A small image classifier, trained from scratch.
Model: norm batchnorm, widths [64, 112, 192].
Training: 14200 steps, held-out accuracy 100%.
Data: trained on seven-segment displays showing three digits, 9.3 epochs.
Rows from block 8, named by matrix and row number. Rows with one number belong to one channel. Each number is 128 + 32 x the weight over its row's rms, rounded and kept within 0 to 255. All counts start at 0. Numbers have three digits each. After the name is the row's rms in percent of the matrix's.
# convs0: first 3x3 conv (model.blocks.8.convs.0.weight, 112x112x3x3), inputs 55-65, a 3x3 kernel for each
# convs1: second 3x3 conv (model.blocks.8.convs.1.weight, 112x112x3x3, transposed), outputs 55-65, a 3x3 kernel for each
convs0.27 097:148143130118119148097100081145130138154117142103105133116060081152093129165121152137118119122100137086113176117154134129139156085131121101104102084103139087090143099121122092104136082142177146151131132188150138164159083121131096114172083092151127118132168162150133151103142161176154131158150118147
convs1.27 103:055054108133125142113136160073090113130120122149140138107115120071087119079088146142117131128118126111116120115138165080109150071091096085099151143137149154158159057089119129139140127151144068068108095100129086139150067114141085105159053119131099110107094121105100105094141162136163166154123124127
convs0.28 099:136115120147140168086091129173126058133067090063084124143098069055090133078145188187153125147100125112057125160139151131161157112095089133111122148128097132094079119140137127118092114125197069079119134186095128166126094114082104105136147148194099051113088127156131141072087159146161109154136129131
convs1.28 098:073095105133123126134129141107108120161116095139129160149131087061088124066113176131125099144097164103135146175069122079085121064065071161148173123138169102132143127166171133148161150137136198156115082111150134135134253177122085086095040083112119147142165162119128093105159163173153147176104118107
convs0.29 102:171173151138136068162071078120137091133181130112099125073121147097158113120137081132141115155082060130137130128129134212154058089066111160181167164126120171102033141142134146165160151154162140167148130082137119087176146148194145134170162172143113134145124100159098124110106133105128139130124111139
convs1.29 100:140098113139107114132108104146165092156120057124061105088086101146135096160118091157161153135142146084059087143170133080173155128152172095106104122108144082095096103115100133085071092081086094096122123102129153141171083181137105164155115147138130135123179172198139129163074074087125116064154137095
convs0.30 101:148204089106167100125131169124084118097149067124163085093099131106150154088095125129104056096090095129150156131127084104117091129128130125161094111118060084121118091096142108120111133131106162152157136093094097122159121087111105124135105103131088071181150040198123061140103101126087089116097100087
convs1.30 090:114093114140124134103096096134156065138152146187174139123108124086081078133097111147147136174151133173086113125101115129103082123126121121076110194197176166174129112070092136135164121110130175156123107120175165150137114167149128138120090091105147156129156144123130117080145149131177165169130132125
convs0.31 100:116138087061129094133121108121095088143163111144186110086089135086112150120117139133094133129100090137128110172128088155101089152152059135114118146130112173160123125106089139137151145159163123135124197167111159142142162153144160189132142172095058158102105131092123105120117160106098186136091148106
convs1.31 102:113146098076150094150175138142131101123115151101066112125153118146156172133138151102129126116089104107095127127139120143126120138150111094182154102074069137089067153118129087124142103105144166182151147169157138125148046152158128133136129122131159119139113108128122105109114137133103168114108182161
convs0.32 100:168159166063034042021049040129117123062076109131123161163157136133141122090083082139133182129115168111124190186153126149168135132162113089106132130122143098109128116131147075108157068088097110156144140169168129127145111118122090097133100114094140127190125176158108157162183125090216183184190192185
convs1.32 109:072106140099124167104113139122144157097110114136135139114134156094125142082141143103108134103100139120117146095153142085136171048104188081128169096157181168178146047043090103110107119122127056055034077071090091108104042034088067102167077051112124135119122111114108124146143100073157124096098103123
convs0.33 102:065073021093060079162193152118153059111139076102135135137167103152114037126121117110107130126146104137182151143094095071130125128186149170089085118070066096168137072099100111088109132101140103142122071120107065090167096119111106098092119138122130073126138097147068110138166148149153129137163094105
convs1.33 098:141136141092124138120146086212137127197185165146127165151133153122229201173249220138145116117157168149109175141139121142171137124114177170177143095146186073130198119105104031062105130143117146124135116099064174146151127128186073098108116142143134129126122160179102152150168153128140072057194132061
convs0.34 100:089118096080121123088138107143131108105123137095128122120123109129126102098118095111104114113138169094128136127107152127159172107120142124112085096116142091109173104113109121099140053097145141148121147117132144121106098099123127086109091086143146129146105136140101136116152123112188133136154145150
convs1.34 096:063069099135125128122113140058093120131120134156137150110122127080110118108125125110089131124114150088119133110114143089129133072076085042082122144147149161179172015077106134137148124144119075096108067103095091117134081120133088119121093093125102138101109131097086123099165151098164176144136125119
convs0.35 101:132163184101061110039055062117146157162164170092108157076143141129129150119064082169092079193133123151142143138134155116117097056109061196140120144130152122060076148126068125144098109146146188178154086128169179098160118132149123131113125141105091120149098136156121157173181146115161151115129145125
convs1.35 097:111105112135079077160123062146096112113082069082058087134081134172125169149115159140141125116111097106106118165148131097105149114100139133113102110098122137065068120173137091082087143098091125051094170117083165132177133140093140139123114133118172106107123148139154118114142111089154174122129105107
convs0.36 102:133103104120098126126139168126149109106122160100076124108092081154080136135086136123122142099113196066101155136119188121111126128128108164126077128136149119121161106169146135105099111117135073120147119122123114160136105117156119145134116118183133106105124161154065132110173145180179133150135153121
convs1.36 107:016065109127146151084154142068094130125121125153141151101118124069103130074129142130131101140117110124127123094146151076090139066091124100080130144154167153190174120134134136133155127130126074082104085090108128142111093110146097123117060079104114152132104134091080109040138146095165181202109119152
convs0.37 099:120124108137145139140159129143138141141152141141123123133153129101158155109150170140067077152083078103064089114163112103195110072172147125123125134134120082154114102166167101156162145165165100123132064147124136145057127162172128134159137144140056152181034150159038134109151212104155190090177176111
convs1.37 105:181171184142143143134116139115116074134141122137124133141172181131131161142106159172166186196192194163176167144132139113149096042102104132133121085105102144130095105065069108119071113123068166116148160115109197157130114155132098138135094116151073123154090114180093127191157156118140119158152130150
convs0.38 101:082118113120164131115145133135126136140164182071130165091098053105132117142132114119117106127087088118125125097137129134129127112134120154142111139160166107115106135121162122119138110116160110156113128144122101132132121123149092120104085128097133086084161118100158093084088183119068180131078143070
convs1.38 101:073117117123144150034108118097110128141141137133111156102168111060100098084093112105106075133102047133112073076143103081132107075160124113136140143167189108121129124130132136147170120138153125168102121139091116143135116176140100143106091114116131116071116129085111094069129163127150179153109144088
convs0.39 100:160149132132142145119145144153128142130102163138103118092095128135129152072105145141060133092080166070069137160166100102161110110132108159151151174146133106130129165149085201156078173098104111158128126094075132102125148111140172176209167179184119155147118190119145211114082076066146113097149114106
convs1.39 101:178116141145096146143099106104153136127148147119141196124130131133134140130150105100139089109142101064109104125144151089171170092166153133088093132104132102100111113100130151077049107085087113140128102135136091161132067165187063174172121168129161165190155187185172166144134107109148125112139127116
convs0.40 098:139120102108058077099070097168143127105069118141091133146141161123098139128103123178145088166150101113117108081076062071057115082083093181148088100064060115077122176156118189157115140115099148162162147164100128174128116145158172124142159099111180132188167136173160165128092081155155134157104112133
convs1.40 094:093139151143135145092123120131136137138134139143143147151143107122128123080118141082137149105154164149150141169125157096108129065087121128131089160170145161199170099124130140128153127090086088105118100111132154155150042107127084131133141150120168171160130132123129114122129121099153156145144170161
convs0.41 102:143152176155134160100060081132164137153097094143168133117087119143119132146163160125123092113064074137145105130144129153131146101133148164120084130120098110087050133104073119109134093113146155141129111146154104130089127106112134136157136149147111099072094130101115117097172123143166146144180159147
convs1.41 094:076070075140129145131134137046106127127127123132150130137124148150124151094125105102119173100110119071123152138142128111080058131085022058058102150141123123129143000051096119132161120138148049086084122106108106139190096080083151145141139080093129110043114091063108139122122121113155158195125089106
convs0.42 102:162168116159130115090104125112107141175084084086097118151109146089073141132092119110123099134062144139089076110091162155098119155111160106102107124101152126087089154122103167129111179187181156165107120142104142149129133125147131099146143115172062099193045141179039113157105146135120121165152160208
convs1.42 106:146145136116089112106095120096139137077096154127129153148158106157144136133149120153159151152140172094117147125117157091093165128105166124061107131064113153133104158108078109077080052032085132119096147102103104080079138096150134084131159092121161140159174079147164120129100076075155097079152091126
convs0.43 105:158088090116061043103143098149149160086129115091116157174145146123112166105115152122055089134046155108109178114089157110059100134102138120134116100095106113111130151115172143138162097101154142109117122138114100110140133150101124123153127106119074113171084183151120189121123113118145117133112083128
convs1.43 099:157116143132093107144102122096120122134156123097092151132105129169130136163163147133147180106147189081093158179148147128131122140096118093059087086059092130091081146116102126046078116124100182109064156101103129096041120118137153110127142123123110112149151122114155143134150120129135095110132138138
convs0.44 102:114093090148101102139110121102134091102109136132116132170155129112093145135079134129064118087095137121083116123070142117076203151132144131095128100063112097113147147075131109105112114087152139104115123118113150158175102101119129078119127127138109156151105161157093178185133133152163135150160128088
convs1.44 098:139068087159109124130098105102064125142097078112133075163109111156137111193186140134171156107145182059093167131116146180133119108106125168113075109082090105083073141121077101047098174149100181149090184108111168128101169151145111129131114137150120094148102083128134106170162147080174112110130123105
convs0.45 105:120138135148110168122115125115105140168076075124109108184117096119073145087151170137149153123144116054063142094126127069195118095142073117090140115124124101146133109171153056093072094088131146144162112124174133090131134127140055122137114145129111043123104090126115158090127098153156138139122092160
convs1.45 094:093091093122168131111138138165170095148122127146128163144142130099144142126125093093131141171105116186146116130132080118129098109062088125159118112133118125147098094120145181175123150207141111190133138195123141167150137122141153100123121114104132119148153099120106061080119178137130173154104106158
convs0.46 098:124104135116155153115138132096125139092156099105177143096102135089190103089164153106102191108109119109105110077149105097159101106128100110107133125125143163144125086104129129105146120114134122147114147149126101140163096147141099179153127153173118182104096180110097172132123155110181170136118116091
convs1.46 101:169153068165167138130162103129117094127144059126140125109146153100163126128125118134156176118150208120107150156156122123135075106159079058081066103098081121150096096098106095111091113087126100141116100107185159155169162143107093160134102138130152090103126109095126130131111129117150133107144153144
convs0.47 064:113108100084086094134123090121127148086120115061081117070123142143129167100128122121098107114097119114115152092077088101117143102106124119106083110155148106148147108104109120138126154152148142131112093113128094095079081150155085091121067067110095152153108124119077143140087096098132104095135114072
convs1.47 051:053060041095114121088097116207136159160124061102110115172214172149127103141138126179143163178104069105085090068089109098129149104054103152128114072105109106114114117119116111040101143116113175107090122136158136123139074113135181160184204133137128095134152126165107127140121120127146096087138123123
convs0.48 102:140146100142161121148168116149167139135156122061152161069128012126148072128141095119136094132155122099144112109128096121140133075139100150146127145132109106134122134121147118111107133120113107163159103162151114139135112116112126115116143111128141065099148073128114095069091179084121173081125148000
convs1.48 099:022102140118125150030115127095118139138128157161119133106141122087132126076139121135129094135133087139112060095140127088133140083154128100127132149140139143128126119125130141136166121117121123157117122167064123178114094135145092100108100133114120147078124141099109131085116125143151161179116142137
convs0.49 102:142147169132046135124057037139142184168113163134148139085096117121100162150144109145119116135107144117141148132112159170134129102142112098106170113133115127130124100088119099084109067106127145149069133136128140041115093134143129111152121135088078190186059205190144161111107100151133077127124161151
convs1.49 096:104119125112088097146110129126085062140085059123088139119093124163125118143101109157119086136163131123168170156139152142126156146144170088087099045080107153114073131173148064086116102092099158102119110106113121091112155173124196156147142115102187099162193140148153085102162130106127105088122098081
convs0.50 098:095127107111132121138152129119128130118127098138156110145100120103067087117112130149132127166119098172121073100221116089212103110172131124074155136121135094138151126098140095109191115129219092120123107134158137149136090151131110140108114155120081140163056152148031137113092191079104174071137154100
convs1.50 104:174151117125149126146165159154105085162141120150162155131166134098130163108126155179165150160173157148179174104126124105177093127166093114176125132146102146119095107073056088096072091138079112167151144195154199158091174209154120174162128141143076131175073095130075106152145166208181150217172146192
convs0.51 101:114114139096128174090122106138183129150160153097094117150117079130091125026100151202171156152147188103135162128126128098142139178142066131092082150159151112130091097151168136160104091088127116148181165185169125077172116124152140107155109064123146147166090146209096155102142139187191178214145145179
convs1.51 106:070106127137122122070075093074111128122100132144136127125118109106096155079125185100125095127123098104091095063116138084174146089100084152182156135156132154166126082112124122164175116108094092077105093130136115102164107118095108137116042108126136151138107113088132112116176187136169178144118131113
convs0.52 098:121091137117160140095129106131149161100095120124126150105074133087077187100184199164195174172083103132059117130127174157156133153118106117100145100145177115113108141121113133135148138133165097100152190167163142082076156158122171156138119116120149091117120112148109177173120139102159133106179143118
convs1.52 101:125109109110112142053102121125098144147143115128189137122139168157111116131099103170143128141113119161150166146129151153129128149086118158120093169155098157120078134159106104098097102079164148141215146144238158175153172134153099103180073164148172196115137173092146169134083093168032057147051077107
convs0.53 100:152154107190165141113117147123133141171157108196162144141120099150140115160129129149088089108119142157155150136097058160137135114132154152099092114090110094170157139139137117135145098103084187138151088036094152135171116107112134108095183152136159159191167128121153159098110136106129118088098105085
convs1.53 095:115133107130118115156146168141219102099164110213129064058149142059129131113118151131116133184142119176121109139118137143161161156112119101126082131140124169188147101101135172122119147128128196148156221114130164170149124199184111169132130114105172123164188132149171142130112115143189174105138154156
convs0.54 104:109126103137152134135158139144148163131153148059140137084122043120157086149161086118127092110145109085162105100130103118124125105126111164144109140138131097116123116131167112110113120115139080155145117142137108143149116110108120118110124107120149079057183096119138112077080170080111192095085165045
convs1.54 095:020088113118150156063136137096127143147124110161131133111148119086138110086130110129131095141117101106110074085156134089146102095152101122118127149153152125142145128123138137144155104148143114161109119148070133151097094132123075122113101118112131142033117133099110107041114148147135177199086120126
convs0.55 098:118113103093131135157191178153141087104141110121153136053086058098125120166157149115095115128102145123101110175147135125135147121147099120094127133120119129127124148137126185138127165149117166153053125137087080112111131147156160176159118149184131155179140145170143115096164191168091148171034103149
convs1.55 107:160181178105124141065053018139171172119117097145095075147145140121116121085072117099081107150110148096068113139104085148111119139110145113084085122124131149121131124083079056144154154167192104079103091159159100194185090098132151114160188150130115126161125101139106126108088079090097099106123137166
convs0.56 104:127139120130155113118148112158152137139162137094168153068112011127165095138161093087094061114141130098155086119135099123131110082130109148152123136129117123126108120112104111090103128110153105154127102124124117129153108129137111116115113112138148071077185092126141090072109181114090186105062149028
convs1.56 097:000082104123125130061125164085110133118103135147118141113152110104129122091117117119115065129110074106079078104159122084124109060154098085107129149130186152147131112096139136131172133140136124160122124161088131153103086162128103133113098125097142149045120139065111119079107153147146194211106138128
convs0.57 106:152154108154185130133160115153158152136162143081156147097127034107136073121142078101137080132140116092154110097150087117131101103126092147139123140138119120140107127111128113106101146113142084143128092155129125122149117099122113125115135113090169069087171091120149084077083157083110167090099147022
convs1.57 096:015096112125134163053122142119123140142136130163138161117155106087150117097146131122109075135122106125114101092138102091157099074140101100117133148138167123151121124117144135122175121140107142182115123175123135175115097121132089116127110115105122146045113136088100147103109132139133178166099148154
convs0.58 101:120118139178126127125067081108160119098119138145123108110122100128142128153150125074101137090122142122094140114173170159164166143089177133114076146165133147137160172127091159119107156120093090067152102132177149134184135106159135124188155153159161162156151146175188128155162115170160103159105126143
convs1.58 094:159094112167130120128130134091075121162050096145119128195081110152110106186122109118120107105149134100126126120162161160129147105113128162088071137100077113072100133080056149104070129072090138119135119101106134060117127126166102123133064120140160147167137134117126168172157084098174116133136095123
convs0.59 099:120119100151140109156143128126132136133135123129114122146152109078162104105176130134118139159099110133100137106121137123142142151130134143116129139126137105143112101136142069143155053168162109160164069149134105156124150151204104134178134148143117169158066183138080181127191157029173171037174147036
convs1.59 101:179155143189159137181115099075054090099085101109124127137132110131116110078096099176184175161193202151142155135159123099143098118109128090099097098065091148127136065105125102132095124136129160196126145137102144145093133132143116119144092124138070054095090080109055084089169173148187148142153147196
convs0.60 099:106123108154145166088109122095070073088088121035064087100095066114131140095087120204187163146141144085107170148149118108096132064089113140146086166137101078062083113137158127150133137139103081123136161187143108100092082128122118154158135128129090081127139119138163158093108147121172143147185172140
convs1.60 097:095123144124146150114151152117054102161150124158153159105149103080090089099090119118109087147105081100061087132088114109113131088088102185145117165166164107142156121145156138157154097071063120134137090132109111104095195153122088075069087093096117166107127162084101101064143162183143155229085096127
convs0.61 102:180152129075082015131055108146119107116165111094067094113121160069125127085068094132092091176122119148142182137113118115095086175089132151169165084047097145115104159136105132149164159164143109110153116097146126117144129148146146143135138124130136044127176133152144133102143167138169135135125105121
convs1.61 107:133126103125107113110102137156122115139158133102080056041088121150121145183177144160185209147154227130081137159157108139164158119099139090082092107075124130126122149102150065092128133142175055092155124089097151128071065113100140116142125115123154124128201155118189193126103080094169141072134152140
convs0.62 102:096065046136116109148157151074107123072074098168105108162132110134138079154127097152159125146162150137119103101108054147118126124109116133124116112114075151129151112151156079122171140147132168163198179127148122107108191165183168160134127147133184179154139154085121111130131143157150165135122168168
convs1.62 111:101103115045058077109112101170162172123099106127128112105097129112125120167123128119150169139173163127182178119119119142133139143170140160166144068066087122088063111134138025072099066055094114119139129087156154136096096115095120154154138139159108099116096105132142123132123110092150138082147154115
convs0.63 099:115153114146149127139135128093102111146155070169146107084125141097139163112087135079054062120103134138129109100131097095108099104107127101119086145130119094152147122113129141136132115132139181107103117082112109134174083081134111127150146156152120141205117076153110133170104094119097100097137071074
convs1.63 097:104146165128128124146137132165242080093167137191134089122148142106142113096089143128112092188141104182151107119126118131168118136137110103150124128133091149151137135101117144107122127129140193151177152128130155182184148136177123128132138123115164145158134145161128160109082109045154155069151135114
convs0.64 100:126100061075078107117119137114119170103075111099100122159134109128107087171150115047092130090109134075132176072100097053077148108134120133142103127137143111151140105160199128123196136149161159158192178120100175202100110115135120137090146126140086073076090145147135141122150129115173179179135157202
convs1.64 102:112098121137144134145118134120092083111126106114093083099110121067071132121091109141127059131141099159139123068144164057087134110139126099111102106114144113132128118156111108132130062066129115133092075064123147116141046018103083078142140134153108098121116097104177107119163146111173163122150174136
convs0.65 106:106112121092057097158145112122150157053116142125127126143156149088095138134076122164078129095124133118095140142111131084112119140079125162100104142103111138098145059069132054093126082078147102168077089159130137105133079129140102082151123081110112137092112177109103142101170129132157118122125126111
convs1.65 100:125117123110106107104119130147096131153121083112141098171126206146163148191195152157117153140161161101110129165140158132132146070085129143107086086070094121077091098144113089082110145120105160114063122109066141132124123137133166130116177147129128076129121080090137126128156156110125105139121131169
convs0.66 101:144107110131098107157095147105107149103126106107141126166128119151132147135156167099099130111091115087085104115073175158101178147118143096131141128111141137113105149127168120098160125099167133156124150141141103150131187151146157114119169100153146154166089137172104164164152175178164187174158140131
convs1.66 100:172134074151106106096070118084111110074126107081130129143103097118144143123151138153159184114093157087090125122132126111112123119069123102111065114053073146092088124102070141137072179169085147164114151124114165131079127091166106099145106121151098101126128106150121113158099113112129130084114122146
convs0.67 101:151119130080095090076068061124157121085126127057068101165155098091145116083145132141172106109107076122152134125149138086152101121101134140084194127080115082101106088132171106130201111158224090105111119128107093120088142146165139155163092089139093117087135165106132097080170142130134116149104112122
convs1.67 090:082099072100146104147146128181110095185143076137151145152108134152144117179141155140088105120114219147144161128117129106145154100123150137149136101158066136120082055118033095101088127127088152183110114129127173187170155115102134146151099141184124103087166108122124120097131181139095145113136150134
convs0.68 097:125101072079104126095193156131159124174137171166117099071078155143110106157157156136124108146155163132116103158108086172121115186198113159168158157144146128099106104123084176192146156129125118078133155136113150098091121081122158110102163112155131191190107136136108140132108117117157142138166135134
convs1.68 106:199192162157133151096113159140110079122110095163137150095084154103133199107117121180136105177138103120136140126102127188132131108122163093103146120100140141137127090171110107166179103189151129135150128129198118126158158155137142131113096064098111169124113105117121131142116128132089142122105142109
convs0.69 100:107100117146124188149143137100148122103106155066044131100105088138115140144131177192206159120141162092123185137159135124161158143144078158166122144153112077073069117126119118124100078107104108108196103124141102102157081104091127103118139137157132098150102161186101171105117084141194118128187141137
convs1.69 097:102121157130137145093101094067047107139119115170153161110107124088125116096148142106123079127143103117129106120123152091104094075099101165127113137176135108184128152115098144152114083123137087060105076058105099110120144152166040061068082087104102181148092143080098112068166137116155139172100060115
convs0.70 098:145134112079123105039072102102112081078159141101140110099044044045104062117129079152114103138091133114118155122207141100104091125143167092091119176110107127134144132159166085117136131122111108098129137165086135150062097121085094175184108112145120124167110134141143125161139166149106159131110146124
convs1.70 098:067095112080117108135127149085104074096079121105020092144137117133149163048108168116130159117128114097072083111148170165098140128075127110115167093095086068058119083099097093138138107123102136131124114147133107147117159158141233200085150079089118083140155121159161098080178125144187101141198157178
convs0.71 100:117114128133062096117081070113172154104137165121090126107095103115118157145119135150137079095136105138114129132173161168131099155083099141155102131164118169151150080096145116077118134120111086144127152154156148136135149105171166144157145166134135134171145125186132105152095121109148092086145174099
convs1.71 107:114138149109134104123127111098116154169076095149135121124110109140083083213142122136099110149183139107143147139138139117116139108131099136138146120144107103112117128135086031097072094087118142107124134082130141086113154138127178154128148139164173139154163149111141142113130120084164135120142134127
convs0.72 101:070074108098127123109162112120137145124169169097105143105078120105095152107096106105118157113153181094176205091146108117156126112104115155134078125166158121121091108135172122154133125141121116180191104139157168116115101134156110100155086100116143144119139153156094083076141135143092145126035115120
convs1.72 111:082097132118106138048076090110116126128133153138128124122106111093087153094136167105133084151161096076083101098155104094162128056096139126149163126143153140112103125135123127149148112121125112121133094100106107100137105167154049092116059076127079115112108125118113102096166148117176189130128146115
convs0.73 100:113108096111117135132147160103085150168130107074057085159128160147078117084102143128144198203148128120116115087103124142095126077165105109154154143093157152125148112106146148138116101103083163119124155110093088194099187185093099096141139081121117124159138147185117162171089103082127112142157107143
convs1.73 095:120085090165153138111129145116098135133143132129138122120137113151117137112131150098093167098064191201127089085150076114117117105062099115104136136104175106107148099172159140168143169133080096151125128174158100138151117165088113128087075190185172128110125079111143131148096106123128167163116158133
convs0.74 101:139111104146107084101046103127150133121145129147021114124104171104139160112153176116065136122096085074089156133142158176144123125066137104127171147112101149160147136117101141117145125125132127118070130056153173129167112151117127134175156171105084142162094197161131189157115138119124116139132134061
convs1.74 097:180126125129128123134136098167090156196161078128128077152113115159094078204163113171171227116206243070099187165115134148123139113110143147093110115087076143067101143131100066092115118091119119108097121086088132080098109133126121135131143180156162118086185140100169155143109115116158097104142196130
convs0.75 096:104125088091099079139171144069110119123130120135137112136153107187096125115027087150116118187169161139173164134126106109140137169228167127137141113104095138150127125140146123117120159150148137139137104129100129110158108109125144096049118054080133071089143058105102069118111174137109130173152111114
convs1.75 111:126134105104126139120173123194130086198153113133093112118149177173233191191240223173117105138121124145138100122149156154147137098133151141157166151147175099112158143140141071096167166182136126160146150159139115170175111120137091048134054118112129118106094122132102120169138117135110105041179155080
convs0.76 098:175158128176142139122129116112114118172099099191146077120132155136130152122115119075010099115060152160090095104094108111088122146110088105098103112113126131107123108113096111121098112139150189107128069113110113172139111110138125124123166132138096160178070146114123166147115143111123134137138050129
convs1.76 095:076126123130139127142130140113226170105148148168173083121140181089095110120081078124122120157184121129172125101131128100170139143143133099112156173128125168169122104116095121122123110108151170182161132150127130216183132135175082124120130144127140165173158168182163168117097085057143155088108134162
convs0.77 101:103112092104098132096121146144111113164134148169087115113082112142137146119099137126129137141153145122104153094134158124161118114126111146146104134129119054074080075103131138134134137131139080098140084121160083072152069047095062041098094107143140136177140168163090130105094110184132102145168124144
convs1.77 102:128146182137150135070089102088065088140124161184161166120086132103142114095118131132144102131158130099104094134126151114144142056072118127119125141154148143157157102113117137156133116129110096115140079108080101095080132171162041052078067063108089149151111111081111084095203187163144157168065082092
convs0.78 098:148193126135136115146138141113118079149166055127163090141144134169125121113073121080089059132118125145172100134083073109114110081174133140107114137102106099159174109121142081109122104106127141112109101103131087136159138115135131124119099111121139083184151065134117107138115137162081094151127048060
convs1.78 099:142130146137119140137132125231244086123214178148113064148191179114152165096120204132099128164129134199117090126177109146180121151137127162212133127147154138139150119117112131139126164157121186156129158146157124165158151158180125143144098103130148150134154127171132118153088122111163102037202174117
convs0.79 102:072092089124101104191107136143165122115165134116138147113110078072183109113162065083110134075151121113168151086149133103156110124091156105127132098127101111134119112163152064125141036160154114160198100097146082088147179136204147122191123089083144128112137179104120137120202132082163117062151119051
convs1.79 096:161161131147135128147144138113059095134121133146137151142141085136120129090094146167150152130151168156130152152099112120129125107096140141115121157127100174140104138141100116091079134137134111165137117128127107109135149079167081044155137134136109087090070095106084107105153147100145131131150162165
convs0.80 101:118068117114064105139072121130131083119156129105136153144152090124120098125129105150078111163110119135101123111090172154115180129079164158102079117117100162128140202136104173127094137132105106121150078099169153130172154153159162114143126118125139132157119127172149155170147115161156089148134092131
convs1.80 100:138062120161099129180115130106076108124082086129108124166089114164094108186131113123130128085144128088146126165128152134124150095107147186111120148077070138083102130119087142080097186049087160115123159100110168092122120138138115140136088139144140102140140120146152099138148134079143126083111126108
convs0.81 099:168177138116090110100115099088112109137085109136115083129164119129117143110106096157114093088092170068069139144089139067004082160158118155156115109119094087055071185159118191189148162148158097135110111176146135106148094155175181185189159126076069085169125151151168166156117135100183147110132153106
convs1.81 099:103078107120109101122136141143118098130143126106082090136084128117157140122134119089117086133130137077116065109122145124132136134191168057089108096097134108087068081123167125086099113073072139099133155165162119146112074082119080142163110152122169127114200195166200186154131112074115138092131142127
convs0.82 100:189148155137151167081103104175090147129095194169085147118117167152149180107087185089053092163104093112077142176150113112170113078117105108116179164137090133133137112075124164094125167097128095104154150095096176081115118110154151123134168186116103168135081155120106187151126134146140127133151101114
convs1.82 103:110073102137070094135048082108078116119101126122141124144123135112097139137142142136162100109151109085117101117146166109159176084139198143099054071082121125113102088115105136084093076109118164123165117105130149138127143210200105187157098174149151157179165185139196214148091126133141138138157134095
convs0.83 102:143148103158147101129095094128149116161158095169116089137145128131146123116101160084075082099078099171111116107154116143120130132118134090120088138179141166150129097130118130138141132156150145117158090149169076128149104134120081123141137138181062116132072115138117146112094133088082150137137106133
convs1.83 091:094141143051075102104101133122169157115143115185178089128122123171125125136112158163145150159165144137144126070120165123151135158177141177089117188165116090124118185139114131144132047082122169189151132146101088103146131145172132152173139141135159161170190139179146154189090108112138176131121130135
convs0.84 100:138123154121097146183123099115136114150130137175099117142140121090098150105080131143117144125119116157076119087130185139132180172132159135133099143153140175158152111082111080075092132116082100083115126130166160095158144139167154122163108107145127148158112131191120140220128106128105069101119112114
convs1.84 098:130034100151078133144148118128073092150036096155133089204127117174109122191128147108086132092146141104143154135141190169084178101087155128114123115078060107042085119138104076090087103102099152106138136094116173083097146148181151137157149126166185170158172123140140165144108075070110093121136112111
convs0.85 098:068069073125104069073086099139105128074064067117098117204163140131103104095106052095143106086121110117119062097119106077103127099116132099104101076066093134137099162181186118149178113120146026056128123138151164174153095101107099137135071171176124123105123124081102080158169117116095125158108114143
convs1.85 106:103095132111116094170159147111147113130118090159115110106123139083118158121126170168088087159125170124156187115132142118062102110091124143089092117121117165170148188204150160197166073074118150150133144106120110087113174109105101088093146137104099076085121113104174185123181187166163158161125133147
convs0.86 097:112108106117109134108099080141132118133147137104126137111077103129108141122105148149137168134148150101137170137062152136139113081135099126111096124080131121121159098157144103117120104139167132134136144174189101164158122092118117090148119084179159106136146160160079135093159143148165119136133130154
convs1.86 100:034077108134118130104117127059092133130122128148147143111124116064092115055099111121109095140118105099100112117124160056107160068081110072111130150155146154160105061103107133133155127144134075093125072097120123135124043113157077126171050113146113141109092122065069091083145152120160170157099137148
convs0.87 097:067091074087121111139110063150119121203136116124138120120063096128090123155093120147122149130138158106156202100132136135145150074116130110105101124126080096074127113090124130081146076103138133121115167160154125141139086076139109085139089108140120128141149161162113153089157177129182176163125129155
convs1.87 103:072059114139113120118091135085106107123114117151148142114137125079090107047080134112108129133126139127120116112149138084120147065082090109112127146133155153141146062101127133140150111131123092086097089096130085111144079127121071106129063101121117142141110130101103117072171146102158158136133121102
convs0.88 101:131130098057107071096122114125084114141107129145137191060128148130096113118085118116115120101116125132163122148144088151124107151169145119147119125110092131154157145155129131160184146167179096090129152114159149072149074126197132180183131138124126129149177112135168117118168092108151116102091117109
convs1.88 100:117113143122114108141126106091101123088133138115117107046096126104105112136081104131140165122125117095133118083161157087169168095183165091116121050126161105109157121115074060076103008117119132131164131129190124097158030185176100163173090135131118156164132194152148144138133112112143140060128134097
convs0.89 100:121098101150141166116109128142107113109102126074054112102076086113161181145154169171158181163153154087095120124148146113192136114091077149159136126154140106099083118145123136109103133130115108115127142129143117122144099038070121066126116119163126144145123178161128170108163132147160099153163124163
convs1.89 097:094140158140126136075046085096068109154142131164170163136143125081098084121113146133101073168146095124136123162098170082112133056068137170126128158170166131156165168130118141151148113128116104085113057087063086094091151151146070065063046056081079148166075102059075092059180141189143137174121079106
convs0.90 096:076153146115109097163167127113188140116143147132160165136149083118114048074114101119094106127140122130146162140115090107116193128159179131129077123118144124196238132141104182134100168171114115122139167112144111114101225145133138133079135096097144086086143080122082105097094176153137125127174067103
convs1.90 101:105096107118137166099136113191119133201115074132147087131164191105184178173209180132107089118118065161136143114116139166122145147125166175149115169125132136125137167146118086106155067072147098103125128169113159159153086157135131147151094165137145145106126113120141192200174117125092089100148110076
convs0.91 098:142179125157155122164172165120161074101076055080046081071052122101165109165121094183190148136136134122119162128193096135174138125182181102133089133150070124087078135122110126136135134156151131138193112098153128122130168069097103122112122112142119072150125144130143180099109079121173077119191091116
convs1.91 100:135098100110113091132122103114117100116186146154211175122171193131171153149127118127151140134130104169140128181135119115127075110199104157148093180222150203213155083096072099157133154142129104107202117100125145129148133116112127089130124134133087148156111139128101123081150077106090104107116104114
convs0.92 100:148110140151140115136155131152048138174104077131094137136105174105125175122139184168158153198134122133149131131180164163184120141169147082101138088064096135120095101116136063126136130153167151148142166107156165139157131123083148149125103145120106132180104150159120150131099149114087150133096124137
convs1.92 106:094155109087125107154143128120129138115128192144113146103138153155084111162109134176109125122123145084133135123161117086163125136146123130172125094135107167170112162150117031069070065131164164115134149111122092081106121133140157116159119110158071109168112148156150119136082126146113106106155155154